A small segmentation model, trained from scratch.
Model: 7.33M parameters, 64-pixel images, encoder arch convmixer, encoder norm batchnorm, encoder activation relu, encoder patch size 8, encoder depths [18], encoder widths [128], decoder norm groupnorm, decoder activation leaky_relu, decoder widths [64, 128, 256, 256].
Rows from block 17 of the encoder of a small segmentation model, named by matrix and row number. Each number is 128 + 24 x the weight over its row's rms, rounded and kept within 0 to 255. All counts start at 0. Numbers have three digits each.
After each channel's rows are labels from the 100 images, of 14976, where the channel reaches its highest value: "top examples" is what is common among them. Only what is clearly more common there than usual is listed. The data: scattered letters and digits in many colours.
# pw: pointwise conv (encoder.blocks.17.pw.weight, 128x128x1x1), inputs 0-127

pw.6:154128107098129132091089130107200130078097148124129139130132107093118119097119109123054109163200118152135131086084101085163108114135160164170099146147128124150144171102073140120131112123121100135113138131162126131140124098115148138130109102088079114094124132131115134098105116129132097134149119103132103135120134080120135117108132100124122140136115123125127115139086106141129129127120
top examples: count: one

pw.73:135157124119143131115126133113130124111115128157153141113064126118120129089143117118108104160166091130064124061087156099140130155120153146151096162143132150130138165106112158098085115112112109114120149110137081075137125145121118110110115135099113140110094117187167132132126117130131114131128143117143106091117137098132163168145135126128144150099185097109134153110097139172092106125115
top examples: the character T

pw.4:144098128117124121182125156180146104141177136132127126141164092129145129144143141122151091224111120122077153139102123144135132080126129148137155143140125143131113134138127136147134150168131160120143132113122151146112148114148136109101171153125122098137125154141110166126111134093133174111115132112166108170102190171135121149157114149115134135133100096104113122125114179143125089101142
top examples: the character M

pw.45:131126130152141120130240121109095099207119137147113149108130133081120116136173134144154111092115126121110105129119154097105093125087154125119116094164121137103125147119116179137136128134071117106121148134131126120105117142124150103113124157122155113129130128126109090111127104113143111111113135204143143117141116119152117111102146120189126121122102113117135141115126100116126156118092
top examples: the character W

pw.84:131136147172117134115139119137125160105111130078126126118077143122093119044149124101117156159142105104060146136120154127131117138094131111135092139123129156121140129132117155109089118080125112143123151123135150128150102127142120147127089127058091131087062161123136135121108128147126117117141135149152115094127142121129114136086154138094130146062161099132134151135135122108107128141099
top examples: the character W

pw.53:132132136116119136138094104133119155095115118107107092140122147110106122145101116113134147122100141153071096137149119156106203115163057105126151128093129085144117111117134064125116100112206149138165133127126138126099118116123138153128129126107111156146113126085105132114091154121095140099094112097116174151138105121078105137152136154119135096122119099118105125126142119136126155118160
top examples: the character W

pw.32:150173129121097188103135107105127151109130117136141144134090126160084123097127130093102141118153095086060147112046105122111113110107114134112104129107145111161102114120114146071084097119132121134103149114148109087142117134129113128138132132080094146131098108072140136142134107128142134088133127140153098153129159100123135134138136128114152151103136103125100176149153130110110130143112
top examples: count: one

pw.33:139130138128144119134173104120110107163108161165150135115106146079129116127147085133143098084141130108085121138118156100115111137093166121143127119165161123129108134103095179136144141099095096117121114121119125102107167137081127113095099160136176108093153158144111119145127112132134107140139098179139136088107133096150106103128162133173092129133114100099115124073102088140102141123106
top examples: count: six; the character H

pw.66:152144101146147150136123124109130145126139116123154154150092163182110156088148132136114138127122074117053136111078126126124129155103145158155104123108132137134134175135161156143122151162132097167093159140135124106119133130148112136158112091092082158107074116115161117110138121152124124097132133124127076079126108120126149130142114121084122139102169098146162158147099119112100112148121
top examples: count: six

pw.125:121162147148143109048125137090112152123112103107143143140062143140134149092121132138126145133146089109063142070101132126141133137115123126112093141129130154157177138154126131102066135099142108132088139137111084130129106150136139133107126112089114175128084106184144124107166114137129119137128141134132124107095137097147135159135125138119140148101174104145119157126129142137090121151130
top examples: count: six

pw.15:151126085138140127093192126117111104137120131120150147125044127129106127099146126123129108104157098072046097113109136112130112165117162121140096131139141146119117143122127190148123131127118109137085131126115114093134121113133114126108108103123125140091065128149140131128164117142143120106159132139133078133123106119148135116166129119122129154088147083128145168133085141106106119127105
top examples: the character W

pw.111:136147153106133106160128121125138105132132130136168132132161118121130134160103104135110126137130105130037135151077137123159132096121130155123110150128123145111125147116127121124119154133138133108134101005124113159118187163124131109209115120134104147162113138169150136121155140117120137129111140134126141078132133130135140150110143095159120166130133121111145137107134125153148127116157
top examples: the character T

pw.103:131125138143125128135127175188156125129192113135094119145129113124138113139140144145139124219113152124108178116140117173135145106131127115133132147139107145139136130132123127123131118136100156122128123104121158134136129116171138115155240138149119100132117134144107147131142134113159182125137147132166156149113206183133119125156128149127149151136107132119136132140133148123141130118127
top examples: the character M

pw.27:138082155157111100087115156125150133096098118148132098138113139136131171119125135126134141137151128084161134104133119135151137140112115130138066130120148152131148168146136132183142158128107086159150120152137147143160118157113119136083105113110132146065097120143154123143173151146136101146163105128118166152090129085127135142112109136140122140076193137134148094146108082133099108152126
top examples: count: one

pw.56:132127112132101142132127174173159118146159127147089121110127089121149103127104144121136110203120132138131149123132128160108115081125105142132165148137120136103124116135110115122125115130098162128129151112132158120132133115153130103120207117106116095125121149130097168118126122089153184106101137119171118186098169207123095137144113139143121131163121106109111123157134160122164124116140
top examples: the character M

pw.76:125108113118106151127124154166156130133202141116100132140141097132154110129152167129142124196115143139105169133127131165108134096118131138122155135108116123146145094127122115114132130155128149129160131111129160129131140117158131102126190130136113108142119138132118161136096137096133208124128159128168101170131170176099123161171111159102154103144099127114115128157121178119156092107115
top examples: the character M; largest: M

pw.7:107182126081138097140137132128123120167137125158126102120079071109115073146087122129106114135119137150108119109125156110112090104113119119126132124157124147111117106106104126123116104075110122105101094094094124145105143144137132078150150118105142076163126122131066121132133110068144130140133122136123124108107153130160088113118106111173145139161085137081122121109107129151127126086125
top examples: the character 2

pw.67:126149118090113207123141090104165116144114134122117130113094120143116128116138061123110149137135142097150129120087143084152125117068139112162122129122133126123121128108147162143128081124130090145150137135123052127112124192111122143154096141120129104145100067176157091134120123137108117093146157136142134113144131077125149111102145136128130128127140157120126166110099112120108130122121
top examples: count: six; the character U; the character 0

pw.49:125141164156117115132134102114094124131086098132072085121070164098147151110127146149129091086120145107073102121123125104117114097101096126086088118135140139136111111140118146098130106080143088138154116140128109095119099103087120151115110137101137156086099116115135092141103122154109108128115146141100172120114126085115123132119165152131110148123144091141091143115108122133075148146089
top examples: the character V

pw.65:124129151109114126135127142157152090144141121126110090138151051120162107151121109115139114167111123147077126111122128143127122082123088135120159140130120135099128101122092095119104140130128156112143122109144159143110157139134116083124169118123114090149098144135090186128123144060129168130109130120156095144114153174138091133136094134154135137154082113085132118148108162135150090096145
top examples: the character M; largest: M

pw.124:102157158144151113135128071094101106133113113104106123132121159126111138128128120117109135043100132113107118127126148127098134131098114114074098088074133084119129123129156135109138104087127135118106121105103108162073146139132134136132120151173137127154150108139112082122108110144078111110080135123087163094140095108100129107120157123103152099120107134128106143116144118141122180139104
top examples: count: six

pw.61:118107133112116148119115132052123134116117113123144155125114132142130124045147090094118136145171099105081118077086108098158124138136147134138071135143146165146127105109111137118085140146123111135113159129133071110168132105120118120126114124096087137093051130094148124126130099146128126111136125131149092124122117106145147148123116118102110142080164114132133142156148144116105113136139
top examples: count: one

pw.2:144142152160088134154138091144111119134114133093072150124078178114115150137156120101127146065098138110088099164119125133115105109085160104105142092104105093109097126129132135089127135108118115132136132118144131145105145138094134161132094145142114110150130129151120105117123109187105130117116133168091135117154098123102123123122184114120142104116117135151115136125132105079144181170085
top examples: the character X

pw.93:113119120163110148163137142137122128134139104130126141124144135130145135145126121130134073113130082118089131153143134118126105117143156157135132094126146129116111135118157125126118164134123118113117195222143120051108102132116135125104134164122110095140148184107136135198106127105114127083112134107134142140108131148121132123135141098138117099129143051126115132118067139119162138124130
top examples: count: six; the character Z; the character 5